config = dict(
    model='sound classifier',
    dataset='struck, bounced, scraped and rolled objects made by modal synthesis',
    train_examples=78125,
    gain_aug_db=10,
    time_shift_ms=100,
    n_mels=64,
    hop_length=160,
    input='log_mel',
    spec_augment=False,
    win_length=512,
    targets=['size'],
    num_classes=3,
    arch='convnext',
    isotropic=False,
    norm='layernorm',
    hidden_act='swiglu',
    mlp_ratio=2.67,
    inner_norm=False,
    drop_path=0.05,
    patch_size=[4, 4],
    conv_stem=True,
    depths=[2, 3, 3],
    widths=[64, 128, 256],
    kernel_size=7,
    mixing='mixup',
    loss='cross_entropy',
    init='kaiming_normal',
    residual_init='none',
    optimizer='muon',
    muon_scale='match_rms_adamw',
    learning_rate=0.0018,
    momentum=0.95,
    nesterov=False,
    orthogonalizer='newton_schulz_5',
    adamw_lr_other_params=0.0012,
    max_grad_norm=1.0,
    l1_shrink=0.003,
    max_steps=5700,
    batch_size=512,
    epochs=37.4,
    lr_schedule='cosine',
    final_lr_fraction=0.01,
    warmup_steps=280,
    weight_decay=0.1,
    adamw_weight_decay_other_params=0,
)
Rows from block 2 of a small sound classifier, named by matrix and row number. Rows with one number belong to one neuron. Each number is 128 + 32 x the weight over its row's rms, rounded and kept within 0 to 255. All counts start at 0. Numbers have three digits each.
After each neuron's rows are labels from the 100 clips, of 14848, where the neuron reaches its largest size: "band" is the frequency band that holds the peak. Only what is clearly more common there than usual is listed. The data: struck, bounced, scraped and rolled objects made by modal synthesis. In brackets: how many of the 100.
# gate: MLP gate (model.blocks.2.mlp.gate.weight, 336x128), inputs 0-127
# fc1: MLP up (model.blocks.2.mlp.fc1.weight, 336x128), inputs 0-127
# fc2: MLP down (model.blocks.2.mlp.fc2.weight, 128x336, transposed), outputs 0-127

gate.241:133111137128127161148140148153139102113081173102172131126186128098106079134115096204130137070084074101173175106172143115063121105098130126123194153095105106128107155128117112136139153145098114097101114161162118177152099115142099146146066149083137151088148030147145087162140169127083113157116107115061135099149107100120152165113122118134132136160125128122059161172150087112241156144160
fc1.241:174172113147106121126102127098142125179153171139139139150171148138132159165130103152148068062164159071100118120066153129145114129131051100160131114128150097119073139197095114130111168100188145134087148129081153108116120138108084140093171048167127158080071136092121188119143138182159141108123150167099137200148128138128111133164192140134115157158122109097137124139168144118166063195086
fc2.241:111086118115122145106218112145129132127076113122142157103090164110149130130111192152128189124059114129078183063162142106191125156096129128107126139111174161169169122189125104087175130140156158119095139180108158140122147092163134133100160129125133152146058117149107107124165128118131108122059082120122142186238185135127108132099076147093144109168134101140148098125126154109139068131079
band: 2000 to 4000 Hz (50)

gate.72:150114113175057109156068127112130151136123125142165173103143069130158136054057169118136128110137136172109143112149126107151168085159130198136093126136123093129100112131115140154152095126163058141146129128108154171121104123184163154113145115120135169207169119142124100156059098076138149134122175120101188166212143126186101122154111087125133072103173167135095135141065084114108145124081
fc1.72:152149038087139163098136113161127135136138109154125114112105180128127079081102172129164158123118085119116134126113199141095126125100104069138140122148070069143158109089167097074147143126126123114088079138141208118077167128143122082188121112157104135122112127071144206074106170116107164122120123128133140136059169080172180083132180141097168151142189131143109110149169149128156150125171
fc2.72:181115091113138138073145141144096150157172107110101144162117116152131136117090150050141126108107102173113127143148132094144060122168104128151095138107136108097107181062109127153064109139138050119139133175151079168186119099153099131207170127190088158126185137083087138082117100140118146123135130168043108118088122127112141039124153115135140122077146121129092130103077142084170149142113
band: 0 to 250 Hz (58)

gate.91:113135096115124085135185189109131107109127117146122122132080121086102152090191179120116099122145116095178068119117171165118130138119168136192114164186107152140116125128126079120148123123128139155121084123124171067118102133190105104119136165117151144190159160118140124131152000173109144132148180129147151148119158096131156108072143069077118106102204132155108133108138092131137156091180
fc1.91:070170187148087157127143175110128165143145126092159166123103085081115097097112152152149147106148184117140137048096114083118108121106210115140168183096161121148062172089159061132162163068104153160136118171134142105142098187125106137056155118125112150131079097115124164142127083096111149172144110126179107159101086089157122160154180140096126130112202114087138118104134111127127089150131
fc2.91:136080147106114142106126176128197135036124162146106125112178105125150159110137098135194092151136086085142127146144100117127109095114130141110126083168083078132096123133080135159160117154078151151130152142161073156077110150079109127119090144119145067102095128122109150121039168145120101096142087198123060108155167147119108139047159133135087118128105072132179062135082105141104139162138
band: 1000 to 2000 Hz (43)

gate.169:076030113133134108122119063082173162063163128136135132083174112101088128109120130125108141107133131128117156130107133159067150137150161136169107127139140058132100087163140086151119140178182113130163152130116152141073129120098168132085196125144096085035165206137133098114162095094133144114121119045179113156147127122139148120120097126102103123117113133133159119124127107115121099182219
fc1.169:142126128132155128182060169099146171141097116169139136123162080121064163162106172137131170146185091133159117159133109127064115073135153107075130127252074150091143151127125142201131174123152090128112138156149148141130131123135101196123135124143077159108130156084083105119143093113154167134092165156080160133146118068054123185136127122082138133118147115136142098148172086119119165127102
fc2.169:094112177095124098147085149151077159132178127064140178053144096168083122093101077120143091132114134131099154126175100182146126084116190119101137119138118146174143117124104136105153133080107126098121221122160189088112127151154118128116146113115129087072162135163142192135143137127105109074147141123084116107141124160117104143159175253099136143100132181169144169159115125126154100156143
band: 0 to 250 Hz (48)

gate.221:158097087125181120143126111085112215136159163111117132097153098131110093133131123198170115094159151128145159109044112149103095092163046105100144099176157091146164168074136147088135120157114100113071153069130125154148109139112126204173110187130130126135085117092105132101124163126098148133138120089124100122120114134122157123179209125181120082128121143151095119120190096141125086202150
fc1.221:128138106053131159087143123133133142128111093129158044116131134161149160115191155133127202077182179082137143112129117131108161123117074105145085171180154099101108110164092147057142181088133124165144159124137152126090152177128131102159164103128125179132154150080118131133136110195145152103187112159087163034115119120136124187130081131104146079145089122108183130128161108070149116144112
fc2.221:117173108116147179141147116147106120147165092157067120078117139116102176103131105132159088177146143079125173175147139126092143082115158192087107121057093064128109155130125134134143096108052134130117102129150148131102117121104159136114104134141188108132088182141122145166116108149123214152083116148151110144133131112150191103100079066108133108094125066086143146134105129224103044121107
band: 2000 to 4000 Hz (55)

gate.236:138168121053112101140128085184146178107123181111168158121117135112096177079192127102122109148127158121203128082124115071070134113128073168095068124137112197150083155134131103124132116129131150177152121155124080159092130069165135142067129113122068134143171192145126081141147141100081078133171177148150093165152172176155145075136128093142092103142110125111131130126134096071140139160119
fc1.236:119103123058130078156186093148123154148162156162127161112119112131120141127133168143134157043092131077103128154141115124069150121053085147164070120158084088154065134125095082171120083162155120128148130156187109114167110117164157155127138121114110128130107159184118100163139151083182087173086138124170112133162139086141139107117150087167188095163148123132168172180123077117145190090083
fc2.236:119118208036131121165134159172118144133162151127157144052095073137160085144114085151102119127139082088174079127119145129181151065092101115166099127125128170102087118140149110142154156084137159088117090162149139111166123103146112131141138103080131128165169123053082163172163111130124077200168157147148194150146158155150162145099126116097112129105152117077108155066144159124122182146131
band: 2000 to 4000 Hz (61)

gate.198:152204119160133151108101140103182168097170114114082103113112126098105158163133171118141097161146134122105133143144095132132132147084143107114119115108121141123080105139162166121101142116112094139125133050084117098139124136144104168124103104150091174077142100124144144145028057146222127127107105121091126177119130094042118112172171096071191145083142093126125162095180165149170169156166
fc1.198:150119135159168128198113163196129093125126127123091197113152128147077137157133151101077071078138118122132124129189130115160105147124071137151068134127143104143073152123157138102181167123087108126128137112125183115163105088112115223153124113143055114098090160097095135168149127176124131185109120149094134115090167170121111039165140118193111117137097137099126152166123115066126102154171
fc2.198:129076139130122182119127083136186122127107157155143158133119135128180178183117135164152141097117135184129195112145130123143190143099162100064142134061131128169078100106147149114127148171158100149074107090081085130076148102126140105155219126125097100096153117133067142102106175137125172131129068126114132125134113171188144147120148150101161184124141128096100107106123122095143120028191
band: 2000 to 4000 Hz (59)

gate.4:180117133158125122088151124130115123127164135122105164125099114159152123159098112099096116095077134137083098131130131119223120144121116063123127145067094149119153169075188148125077168088120175156116126088142158174126164121106066063155173163141128163104112184133141129124106159099099114063110108115157095122160138096142163110125153131186163124122124133172205186149183140112173038158148
fc1.4:198088184141114104125172115109093156167205151111088141152132122089164128191109114107116098142153189124113185054149124176141107113156121074096112147071139106145086178094155073108108169070157168111093097167143092082116086099118156103134082119124075098130133130130136130172134129153169161091144177143092115095093158157088128139170135108161148119186110104106129183170097119124118136174092
fc2.4:104108168121111140152138221154076145092153097104174083127134118083110157062133107124117129134091082113132120123097139142131145160119117093117154124092129091131042114052127082127129132132145125079088175125117137145128166179091124163109113155120118135118166092171134082123153173137123063125175099127159100156110122140091140093132127132161193208104189188150191130173106166083130097076111
band: 2000 to 4000 Hz (51)

gate.179:074160096149153051114128127120106146131144110166118124147152125086126115109093104130148175087212075150135093096065150143149106131151100085189184145127107138097110206032148149125150119177113107135127169120090069159134188128061114198148165126139122084134099137125116125168115117142130133111128171141148131105122110135141124109044082145122167066125167131151175187109129122144126100117127
fc1.179:127101130167177123151084141196140139137163130187117087086133092098123085133120128128157136066107135133085091124072070149149146142152155214129127150128117110129182157129078160191093146099121107144053094133132107176176178138115111107115102105150130175151091146166139113168160124113101075155094180134116177141130122133157132081153132125188138136194065165106193137108060129122125156102117
fc2.179:128128100135191145120126077141126121160182140152131124124137117195152160046128088117127143086133182133161083194127129057046107078096074120162075177102112120127192134114185176107141097114171083146155136122119165139162125143142176147106126147112113125169116108124185131118113174165177082082120161127130148130126118143140181154139123166150128117177119104150118079122105129203128176076106
band: 0 to 250 Hz (83)

gate.56:115130069085081140123046096127145131154142066128135129173114077108140076088158146134153126145073115139143054137103163147094154117169208117139094173127103129119152142133146130161140153059094080094109118168107091147127149066073117140101111121113144125142126139164113089132221139135076159132122078190147155082219134084137143122169145129137132157131141153162129163105147141171122150082133
fc1.56:170131143114127151150182177072179115113118180145158127098166142193154073168137093164164119058161136134105074156159097139114130119145088117219131144125150024123063130131124161100084103105097069119070116122137118190118135144087076102164158151124167160168141095167157154116102137081119148128144166153100174087116132094091130148151147113106087095136111123159115128130134143106144159124178
fc2.56:133133121109139104120130128152131129192125111095100126121138195101165129153143146133071158050162095113056067141210147110099123194154159109111080153187084080084133078111127129103131146088142153073119097165113162134094098147130171075128148127144127123145153148080085137109069115103126153103185134119157106087132082104199174151193104166170148117135131095115082110063135125110128122130124
band: 0 to 250 Hz (65)

gate.320:068084128087145197138144125170098182135092171174069131098021123120151089111041139201053168114152120116118163121131202089170147131090106106147120131116087152127084132063137127140117078115144149164131137133054084143113138139140095146104143106116089107138140193151186112143106122148111116177131115121157101089167143113116127126137154144115110119148163106089129130100112129099113094097123
fc1.320:143152090159221158154168174137114119161133131122127152150147117124142151182129129094128066072114096116163053120183159198128074143119112074075117122111119142081153077178099127155096169058054100150115076128142139159132127114135130127161096151135131129150128087094145105151182108134085112168121156115086124125119120149181115121165155147081083086154115122141056173098132155139183127108097
fc2.320:173076124118083098114125081110134128142081161101086091098142146174097103159125092105127152101188116134121104124136120103072131198140161098166086089167115104114100107162142146145050099148164161162059126100120116165106107182128154077122147086127157124131156087082196026115127134144141106082129117142110104127101100121081087135125175087056119126150140118111141119153065116178130082105136
band: 500 to 1000 Hz (46)

gate.182:234131135127142098096143210137128085103147177153100137135125143112090121091080109189107139130162103134149136190121067102111093132111145209116120105092155031150159153156121109125153122156120112112134127176176130133140115121141152141119145157095150169136163130125141199182092161122146128139167120091139120109196056105098129122133093165152165074119174142173186133121150075118131139114126
fc1.182:144080128123119141123118169149086100140131156069128077097092079114148103074063132133120132088168111104099160131149138116134148107107115138130137135113161124124139138175085138160169165172169122166096129181143128110188141195120109169189160132099083142189163164134087188075126166201105138108140161137128106106105134127150114157174111122172210107164174151149123145114128085085110129091032
fc2.182:121130090130121128199144179120102081116116124139127172126161089151137118123099100122140157144101121108130107104131163152090137193160147129126112089127163156138183106123138147102103186030133158126157131088153128119141064061179160074132085125154117182118144067107140189181129119098166103152111143132226143098051078082128157114119126114130127159150083104124138172182146157119102144088163
band: 2000 to 4000 Hz (63)

gate.312:166093138143134065149161128155091062146135120119146136093135173130118161103132121155146081092126162123142131130132133141167189135087200142097139121121122084135186177149025114107162142144179141156154123144084153185137117129056070095144110198135134071126171098136123141104102114155089168166147076070146144160095175128090114126106104159062121196132150126090102099149152123111160119108147
fc1.312:123136175165139120165111123087119064168134114124134160052166138210085148085146149202178149114125191082128171155128154193152160183112129103116119133052135100094141137098147099130147101134149127185134164128093134155150124156161138092156147144033110114189117122125058156118084091146174108141092089102122127156121142138094115159106152178052114140131122157153151112140160111130121105125127
fc2.312:171146067136102164173141102128110072086106182117139090153144097122137074067170147126119130203154163133161141078131130180133130128097095134133095107074081146082113073152105104084132086089118169163188103084092120089162111167140121133109110130104127126181101171076060113194127128121099095113133155124128145114163128138199128197142121111183170118122162100133145145141175103149103153105175
band: 500 to 1000 Hz (61)

gate.90:112075154191112092140112145114123194089226116100126170135085134114131135107143038105139108115093138126139127118109117086199131128125102113132147143165141133152196113068134086211080170123068150111087082082101112106153071132212153167103126129162125119133151124110144133118168181152133122085159117102105115175102117127134131125125124118130137123108155201174136093116121107164151066122129
fc1.90:150182139131123171145127148097124150128120211090128077134141121153135110196058155152147184074178126189141126101086139132087118117128131108144092140104080090125129079151116125071145109075189081151106152099133105146032117081121123142162130077162116158077106103176105156149146131136087129138114076144123094115075141136122161161151189131081174127131176126145120125107145100113122125172056
fc2.90:115135149174167129124148090053127152152123153175144140148118098099152087059126128045183133123133136154170148129088139168149159069146114132140137096184165112139120137080129160060129181161135106168121144175127129123198172074134164141171146145124110102186097090139139122167102108185108113114079121141142155176073145130164164140124113207098169118067168125113148118135180183128114127136145
band: 1000 to 2000 Hz (32); 500 to 1000 Hz (30)

gate.209:073086134129134086137136203149152083126131171142060145160097167087129160128157116157132142180121134068192097111123091121127135115108099125169161133162172124151146084142103140166139160126143054073105165103110131129126127150140187091179151164082118104160159158090185131108117100094153082099089092121111177149094180204130120143130146120169172158116138115133082098162038150135098129144145
fc1.209:127101109108174169214136073152099108126150154125096192199093178120116131122095102106123137120109140112173051139123139119084096058147146129121119149165124145140133068161115123077135161144098140115130153159072127169133096154133187086117081127134102173143155116117130157116072118072146102164145143148101175147115077157079158152189171157140109171103132105142126087104040093119088162154134
fc2.209:161108191108125167122131153155071126151110137117119137078062136168123081090152141112188129068192144121139099135113177100112122120103125170094149165103091124109085108164129102156164197134134141118105068082120150185138111091138124194175200136167073123101131134127141070107109138127094180072123096127118149124158055121131061098138126086144162090128116073138151133133098100155064145123109
band: 500 to 1000 Hz (41)

gate.287:086181065095166110137047175142112109098123127179119170135154086104033130177127082044132158121127144201077184099112121138127111134079101115105126076170144148115113100135096119136163176122159130109148214178116144069113128137069109145135125147154160153133170165109126092111129160114172131108132157112180114135136117153175130128112126146118105128076106082090108101110092137163136158099128
fc1.287:144178046172117099098120094118111159109143115099164140089122110126082121122159159122141160121140089127144183141142155074168130124137106190162139080113114174095133124121178144129117172071119098099144137114146112192144117146142181151169213103141156082147156123100107114170204122134116119049138137109140096163136121126224152086095139092089064126115071137131129140130135071076151132143097
fc2.287:139107168180097106064081120131145104128135077159150134134148086190165158129123117128126135094130164139157088164103091097147129116170147168193103121058135165128129185138097083181104077137136114178109128164085095145071140122024149124127101181128112136056142104158151134136109150151158132106104135105125122123060151085159111152170140124118093185108090104106130188097049117112146128126108
band: 1000 to 2000 Hz (34)

gate.145:095091113139135101136128088134156130153126111131114099059114134117127206112122125124146138101154113097142179189145202080118145137160184176096139167117147131075119147170154091081139212167101141155185138064162113118060138117153171163114137175101183175185115135115136165129178128141150128112149130164126129142110135054057076160134105116101108142140118105092134121121168132209109105134117
fc1.145:101148087141150119098132166121085103171137123137148125130142192141093095216058118151129133128208150130114108140154190177116172099133134146122157136137133129110137091100113111107164154137129107054108114111131123152190123170178110121088105162153166054146107082137132159171094134157096136128121152101147156132092139082191107144044118108152137139094110055089098098154096151103159165122203
fc2.145:061149179125137147132128147100123183121122146107174055127079119126109111111169184089121132092167128155126109140107162123148156124134119129104089152150082144137121145159145057057104110135125080114130057204223078202167135112166143105098120147151119112103083159115145116138122115139089129061068081124085154133101118120099144155113163090091116128109099061138122145155114108076108146168108
band: 0 to 250 Hz (47)

gate.19:136150126101149149103128147149094150131115082113178148101145158124087195126120104133092093131142113070169100199137133163143125126072145082174181112102128158115163151127118101115165097128071116039124107123140113084111096147117107141110159131174124128148173117060132135117139141113154107086095055131114122180114114118129116131122117215205154136134115087181108102179054052164143133093088
fc1.19:100099124172104105143135130146126166161106120115107098081118212180222075152082081090132114138129156125147135109154101135162144195140108116158130176112145099143107103168078104161106156103084061113120182123148150166164160144135173135152140117113109157130111107096127087070071131097131112125093175165091083096212118209140105135129144158128100178179124118103127086124115126179140152104114
fc2.19:099122068111169146097075109144153149129107095146124127133171117104130086161107039119122153120125138105125078193133105164152156152136097121106150186096096119154091139143190093128142126155097120115092097141135130096150135108109144090141166109129117160145104135163176134149138095152118172123166058141156072138125134126020128107137122198031122063113131090127073140104097145170133137065168
band: 1000 to 2000 Hz (56)

gate.215:125205150132106132138188137123139128149119150168151118135127151115186200110085132149092157126130215205160126107138127145148099128126130159094158164190054120128147086132066134151148120104129084144152128137113201102136088122136127083117195168131119128121092100122114156118158071125149136071169128151198141134123110051111117141094052156140147143140104120114174148096104113128176140078086
fc1.215:050150185139116091173119179111134145111129128125194139093131093163136177091081093126157137087111134171120070198159144156086099142133130142107130099132091089093188154163183083125114173132087125121113121082034147105148099149138147101122085150177157153077128100122081152153124101093165137146095126169145114121179106115152090119116128090123114115106070137109148187123213140156127136161108
fc2.215:199117200135149102166137082184177132154142144118099061123135135170113113110163090140144080137148169158189161091117142248108110172092126178084060145110113147102154122123181115127141169136125106132097147127160139104163179160129141147110133138126166132146133125124119121095128169153059148123101183146083115097151193158185173083106150142099127198151122114103120142142137156129100144150132
band: 1000 to 2000 Hz (53)

gate.62:157138143127107173223157113110099142131125074128141115090142111205116114158096130152130107102208139124119142100159193188086019160124143117118107117078120115074103118110172133134087137111144146162113169098119144143179162059136153119094115147068071093102143064173153106167115139110136106136109136175118142157111148108166121133103090133036126104160148102103115123123148135140099124101133
fc1.62:116151209132101083173117109116121109111141113138130110135153174196084106137086129153143148167218148142154159145139131142153108109154125134107139118173166132142137168093100126148102085105169140190141106190124120091097114113054176146098136106049136100116105140106103071088107140117092125040128167118099095095185150136118124114096162074153136131137169056123195164098110128122072139133120
fc2.62:073127111091125084085178168107207133146113118136102141088178115110112160176113133075128155114154118115171146133172112164099148096099150158082110124128120153123058120118168128099128166195212110093138110105097121118100116064144057155116156125186117131135153158135116144185143147146109188195054105121151116122123135126121113180138119158164101092135131181141193138138135178115186168145131
band: 2000 to 4000 Hz (68)

gate.334:135134113086123127151154149132137165127154157172119105119099114156128123120138126127105247147154136151141132100169122074143085205100179125075119123117163116125091152108168189152123140122124118101129130118090103194127129077074079110134091131147102131121133116076113134112129113000147125106157104097147146118140171155150084138126116124121219076102072190122141113154152099125143100155154
fc1.334:123143106122184154118143137129037091109093128103159117128155112143147115093096133130126127153128129190175151130122128090090149140149130151133151202122116156213116079083111056104090095144149127120126152151143162123110154119101140150073126129123104196106163148140155133136182099138082089126132097164099095133059071067123074174156088110149037140121133071135109147131107147103136145045118
fc2.334:089138144142096128195076154174139146109123107072082124169127132107140048155153123139162102156149111055136138180120127127131131182105071131071135139090065139124195093129077150099099128110120156098129152090125090151102117080133161156143157114188086079164178112142162155138155078106071105186116045151157094103110119131130152128149133115147108091118164110158150138110087157119165138070088
band: 4000 to 8000 Hz (78)

gate.160:121123094109142133194139125158178120152076170064121108142169135203093143160157100113096096105143159109128143170115092117150140120153147129048089121141145109192108134179104164124073104066115078179127141148128124107114105023097158116132100109148112114098083108115135169184125149134126119128103037140142141147127133210165112145125124169129149098130183107100161115176180132137096136165128
fc1.160:138131125097183157132102158149089126128100139143081160163183116093047132118112136094130137101168100082085110164115148105114166097153127100153068101112075101163208100072072138133134141097082128125118107117137185116149198144117095147094103084101113112114098234075120182111127104151114131150137103085131134123114111120137082138169151118137077120173120181134126154187111158078126098091086
fc2.160:084069125129163104109133127134125171126147106194169131153090135124121083100109105113101134202150077108075128174126120161131167115147113109165147136080114174169110095116084172128133162138217174142100133104122081101125110147142161216111123140165138110138107126124133128156150107121175119181169176147092198102122137127129156157145207077148086084141100122133124140099104213157124145170176
band: 0 to 250 Hz (49)

gate.139:097142151134098080164100136136142142137129122160166116162129122176144119048119100076163128148103115099167107146098156140118085118076130114167032121167153112144137136095146144102087137136158110137157104100196124101106166103099106154161150142081171210194154125087164082097174133150133119121090120127105155059115112164118170172129095038130122109114190180126090091119145124104139070133149
fc1.139:133103121122139160187114069112118138124120140102163127118106122138157164118081133149169143055114179140085168161154130147114160153135119212122107198109118158048132156088104163089088168175184144163127065123153091157043096162155144121143108133172142134135135131129124163144143129129093112125164144095122147127146146167108161087166160162143162175127180087099049090157110167182132079121106
fc2.139:126127125103135184153188023078159102073103103153135165167129114092098115129134103139126132141119116139117114095163060141091133120078107098115131117135109125123115110082133106110179110123136116169128118092110135148129116064138079154150121140080085113102042185138144133080182125087082056087141115083104174175164150171116135116139130120080096136100136085155100144089118178135048170145117
band: 2000 to 4000 Hz (53)

gate.329:093172129121109164158136083107136162067142142098140158106179152141112073124204133057163084127114119104116110168139103116170120151170134181122159150120103158143111106139179078078104085124186128110128101086118133153160130126166079061122121139103130159099134186118122100107157153168185076165115113147126111153153147107069119086141075130146140119166079115105099113112149040138179111190178
fc1.329:062135083103121118157130079135129130089120133041111079144125073149103162136155186097145082155115077165126118126110072144118067178113173128130121086139091132094115107139138127148137082085068167096225115122155135090146126157179070141132119209147132137162121083174153115131074146171135098113157101160140102138143117144121123089154153153093134112167084132152094160164122178187129103135112
fc2.329:108111173097071108142111096138135119140075090136124175141137131175158149114102108082115102135112141077084094134172135087115123163141120161103164106111104167164144089121141077089130084114168142167118157123095113098099169121167212142155153164088142119168110117129074199101149086112136172129145135123120137123151021159081140114111183132109125170184094149111094127103123079062200090146109
band: 1000 to 2000 Hz (51); 0 to 250 Hz (30)

gate.159:025131089128148085179127148121120110101112075192143130173069214157121127135142109128185087098109147216116123184087142135157152113137117098125094101072119108127175149126124106187130110125118146116128140121157153174130167111097154105115157084187120139080116121083144118087113082120107134126161130140125158126086180155132160134058142106103116180077143135102137129059157093097138151167111
fc1.159:172098151102119139137192123102192143164125131147096133118191141104127123108176210129122149138139169204113157127161151088133113084164129156079164204074151140125158092103162085123145170229072082128119213085139153156110132174132091176142142131128168139151130087134197117152126171126095075135134164140134136115098124144101120106077136116117136126160141146088123165107163134107156120134153
fc2.159:120072101187158122113102090119149140127118185109126120103131126169155149129149130118145146121135137063148120123185161117121160074141159160111162138104138164118124215113157125114133180166129149117130093024115134168125128103096065094114115157120187121178203161145096109164173092113110080117133126176111167145154151153185157178098105154137125152171141079142139095098077165080086120103188
band: 500 to 1000 Hz (59)

gate.36:167139151119135172101142144117132107132079177096128099052142120130081171149054138164073134077109145151130140101135131112179185108110077082075097116087097165129078085165131143129144183148132128058108116121110118080134104121120092148121113116119163148138160168174116101183146191091148104192141076105137149156148130128116150176129172139179129123184155109103111195150221137140140118118118
fc1.36:121121081092160200161177085105165150069089104112120133100136103182134130190173144112123133162180124091099129151092172095167199163138182137109093107119094097185078125077141092123123117169101096109089146095158149094135116103154164120178125120119177108120133121143102122180112116154057131136174134109129152087127123091110163135090096151119150131145141160144100085159052137054173107111175
fc2.36:073113131109126130122135075151146168114209064160128090137154190171138147131174139101094098088143094104077146178058142158111100144117114114122177157092086135131154123114135092163147084181095113117072122101175100084109127103140173153182143136122170113086159177110146141116133114123160135113132183154120120132126129148112121107091124135078140118062144179031186151089122194090107132103143
band: 0 to 250 Hz (56)

gate.284:139120177123153150117110102172125105127088071108125149097113110100057119152101177139167122174146158107100167132161124098174210159143137149106106153133195131128131106110143127091163159126086148104099127140111079139116189160145120102123165080103162094071126150148088158063114144112121176129113151111108075176097205183159095178076121203121180115114140135116121194097138120149140079088123
fc1.284:150114097111144162129071153136194164128144126089066167107150105125102180173085132119109063111085107098124157119151152105088138114132082108087057177108163134155140134061126105134170165134143124167136113092106154107138157086103090205174059116124181152119197179065100126099088138129142111123151090133144138142208103140163115151081135132128124134166126097095092148075103165156117154123152
fc2.284:057132078156134147115068130092136154121100142138117120156082092142142086123135103097125164094116135205138136117094104105112165171104119116122127084121183100104107186141123102066162115128135198126062093118133142146123133186087123135069118163150122155154169095125104152136186177182099166132089069194118202165120139128133207126144125125159135084121162119152128077116098082133177118096106
band: 0 to 250 Hz (35); 500 to 1000 Hz (32)

gate.61:089165141103134102133090108158134126126121130168108173149143135147068117126159151133175093125113147102155126130106087131155118146112089110181124155061091165174170125116062157133111141050115165154089109074157164161105090135131096178088228140138166185151139098146098091113076158090112120162120157068075109154183159134153137144126116120101198187135117190121180120095129094133112154121117
fc1.61:160099169110141200069118146098155098158134155134149081102116104087128097118102154129144122191142137173134126143167119051105122071161170140127163073141135148088125092104138139081177162151126083148085129147108111132158199083178132095114082223116072122099171119111147140154192147134113121090124085098117125119120138161128097158111170158203089097103090118147108147175165107115160098125157
fc2.61:087077113104135122143191108153119140123157224123160109115082143120144187156115132144121119148124136152104156085159142152171150081114164125126189085081125141132154125096103147127166123133157106116078093052176138148055095146086162096152158161196100084124134163109101046178106127117079126134123109153121151092109123182176121127082133113079123125112105146112137141093178101108136214150146
band: 500 to 1000 Hz (53)

gate.99:107122159051150124168172120114134134141152142155100095168127107148112149071121159043122156129196087090122096197124110146113161099141156121193113066139079132140151097121056101119131116149108164115057139142087108178166096133151107058101132177081179142098127100144131099199145104112116189147134129143129131065105106086136114147099143108132140103154178131184130131107181147127132131090167
fc1.99:184128158102191099108107125164174121183089180101217145157122112154147083100123149129101128137127134120153196182137127112143140184165133205127091139071138122118163156130085127107131121129125090137136136139096107111102079106133120097149137089126038131132098123142053160158079125159111101209176140065101147113134186128143164107110127131160160122168159129126145096112154132069136136159070
fc2.99:141127127128085154119074128105180076107162164121125130162110123073050147126127121082094128180190125155131117187142127105060092084177108146154194118132102135146121128110185126109112090106120112114141116175076123060099153068154153101197101138124070120122084115102164104121133131110159072146119161123082102066199123174140171109108168102182133145124127138120134182153153147146098143096147
band: 2000 to 4000 Hz (72)

gate.315:110129178131165074083208107140187136133145123105116131095096143142119151108114083161147124113114113110139158148142025161112111212101107135171127078128150125093149103129101122169172143122145204162170166051091114154083074174122149050196201154061187138076111155139116131159158134118161118123082137127103127125128123109124142113112119123110109119136128122152174131162121155126105130128129
fc1.315:072131141147091108068064099139125141133180127110142155118106142142110115131163075146168127081125090166176150184114075122109134088144095186109117144106133146130132120135156158191142090162118102155137126126137176178132102167166128086101065135112179133132153116149128121148121088088102119156160142157106157153183163167124106152130156116127137036243162049082157154108136072119130138126136
fc2.315:074063127055095151146142121145051142076133139127149094060150137149136110114133049095093090164092144147142127098126138117087101160127124147137107131131130045132113168160129101091132092132111171185165111153164088120102129065124094135151221108137125187118128096104148118100132157113149109130171130104153062077134098093136141126162132137158101048124111099150111156116171103106083137108077
band: 1000 to 2000 Hz (41)

gate.206:120067202105115137126079095156064113088107130084062193174127138114190185101219114092103116097126137107110136125178106135094139107122144114134146183114173099194132167123160122098046105113139147091126120108117069119133116110083093109134120175074106151195115132148123136170146123149151152124169120125158157135133143108090137173114111125122121110068128091099134164138123091204093102122114
fc1.206:130156118151146109159131146057157124121098118126113116126111112110027081161138133122156162180124067195094112125140110130151143097031088168074167170119148097176137124136149156102130123135158089130149169111171128101184158120086111158075107100142196124118146094147133080128160112122114122110107114138201132103092115093129151117117138203081085133123166128169170150145157168135073096139075
fc2.206:101090135167110150145118141149112098107222130206134111142124131137139129126093136152167165099054147165094172226155138091138150139153173135096071162100065197106091084118141160168145137132116145123156137116114145158151128116122140101119189142121132140109151201087130106133144033164165134173150146151091071160083089146124161133115077112100152107080105146123146125168098136099135108118129
band: 1000 to 2000 Hz (31)